Weights of a small image classifier.
Model: 7.34M parameters, 48-pixel images, norm layernorm, patch size [8, 8], width 192.
Rows from block 5 of a small image classifier, named by matrix and row number. Rows with one number belong to one neuron. Each number is 128 + 32 x the weight over its row's rms, rounded and kept within 0 to 255. All counts start at 0. Numbers have three digits each.
After each neuron's rows are labels from the 100 images, of 14976, where the neuron reaches its highest value: "peak on" is the class under the peak. Only what is clearly more common there than usual is listed. The data: rendered made-up planets. In brackets: how many of the 100.
# fc1: MLP up (model.blocks.5.mlp.fc1.weight, 1152x192), inputs 140-159
# fc2: MLP down (model.blocks.5.mlp.fc2.weight, 192x1152, transposed), outputs 140-159

fc1.687:128068192128128128128128128128128128128128192069128128128128
fc2.687:128128128182161083128171150078097163128128065128152128128173
peak on: planet (93)

fc1.646:094128128159128128093128128128166128183047128128128128128099
fc2.646:128168064128175171088172070128128081062128128128079128128128
peak on: planet (72)

fc1.100:204128128128128196128128128128186128052128128084128128103128
fc2.100:077128128128159128073165128183128128088128128128060128128128
peak on: planet (81)

fc1.702:128182128128128128128128178128128128128128175082128128128128
fc2.702:185128191128184128128055128128173176083128128128128177128088
peak on: planet (69)

fc1.453:128076061128128078128128128128128171091128128077128026128128
fc2.453:044128128196128128086149073184128181193128128128128071128128
peak on: planet (61)

fc1.128:030062067128128128128067128128087128128128128128128128183069
fc2.128:079128128128128128128128128090128128188128128128128168128128
peak on: planet (75)

fc1.258:052128128128169128128128128128086128128073128128128128083128
fc2.258:128128148096128074128077128128128128203128062069128128128128
peak on: planet (87)

fc1.148:094128041186128128128128128128037065128128128128128128196128
fc2.148:128128128128080128128128128198128128128128128168128176128162
peak on: planet (63)

fc1.473:128128128128128128166252128227128128128128189128080201128128
fc2.473:180128202031163128128128186128128128128128128128128128158128
peak on: planet (87)

fc1.31:183092182128128128128128066128128128128128128159128128128044
fc2.31:137128034128194128128128128146128128226195128070128128128128
peak on: planet (50)

fc1.447:128048128128033147128128128199088128098128128077128128128128
fc2.447:128185128128128128128082066128040060128184128166128128040128
peak on: planet (80)

fc1.292:095061042128060128075128128128128128128128222128128128128128
fc2.292:128128128128071181128128128128128072128128044128128128128128
peak on: planet (92)

fc1.671:230128020128128128146128128128128128128128128128157128128128
fc2.671:128128128128174128128128128128128128128128128128182128128128
peak on: planet (65)

fc1.236:128128194128041128071128128180163128203046128128128128062089
fc2.236:128128098128128177128187128073128128173128128128128128128128
peak on: planet (54)

fc1.748:086128175128128128128128128054071128128178073128128128128074
fc2.748:128128162128088128128158175075128128128128128169128166128084
peak on: planet (97)

fc1.734:128128220058128099128196180128128128128128128072177128071128
fc2.734:128152128087128128128128128128098128128128128128128128128128
peak on: planet (59)

fc1.700:128128128128201128188128128107128128080128128060185128197128
fc2.700:128128176128128128128176128128037128128128128064128128128128
peak on: ring (25)

fc1.580:128128005128128128128128093128007128128128057128128128128128
fc2.580:201128048128128128128045069128128128128128128128128128128128
peak on: planet (58)

fc1.474:063128128128128128128128128072128128095177128128128094128176
fc2.474:082128128128077128172128198084128088177128128128128128165171
peak on: planet (48)

fc1.735:189082153051065217128128128128128223128155188176128128128128
fc2.735:128128128091064128128128128128128128050128128128128101128128
peak on: planet (67)

fc1.344:091080128174128128128216128196128181052069128128128212128128
fc2.344:128128128128161128128068128128128071128128128128128128128201
peak on: planet (64)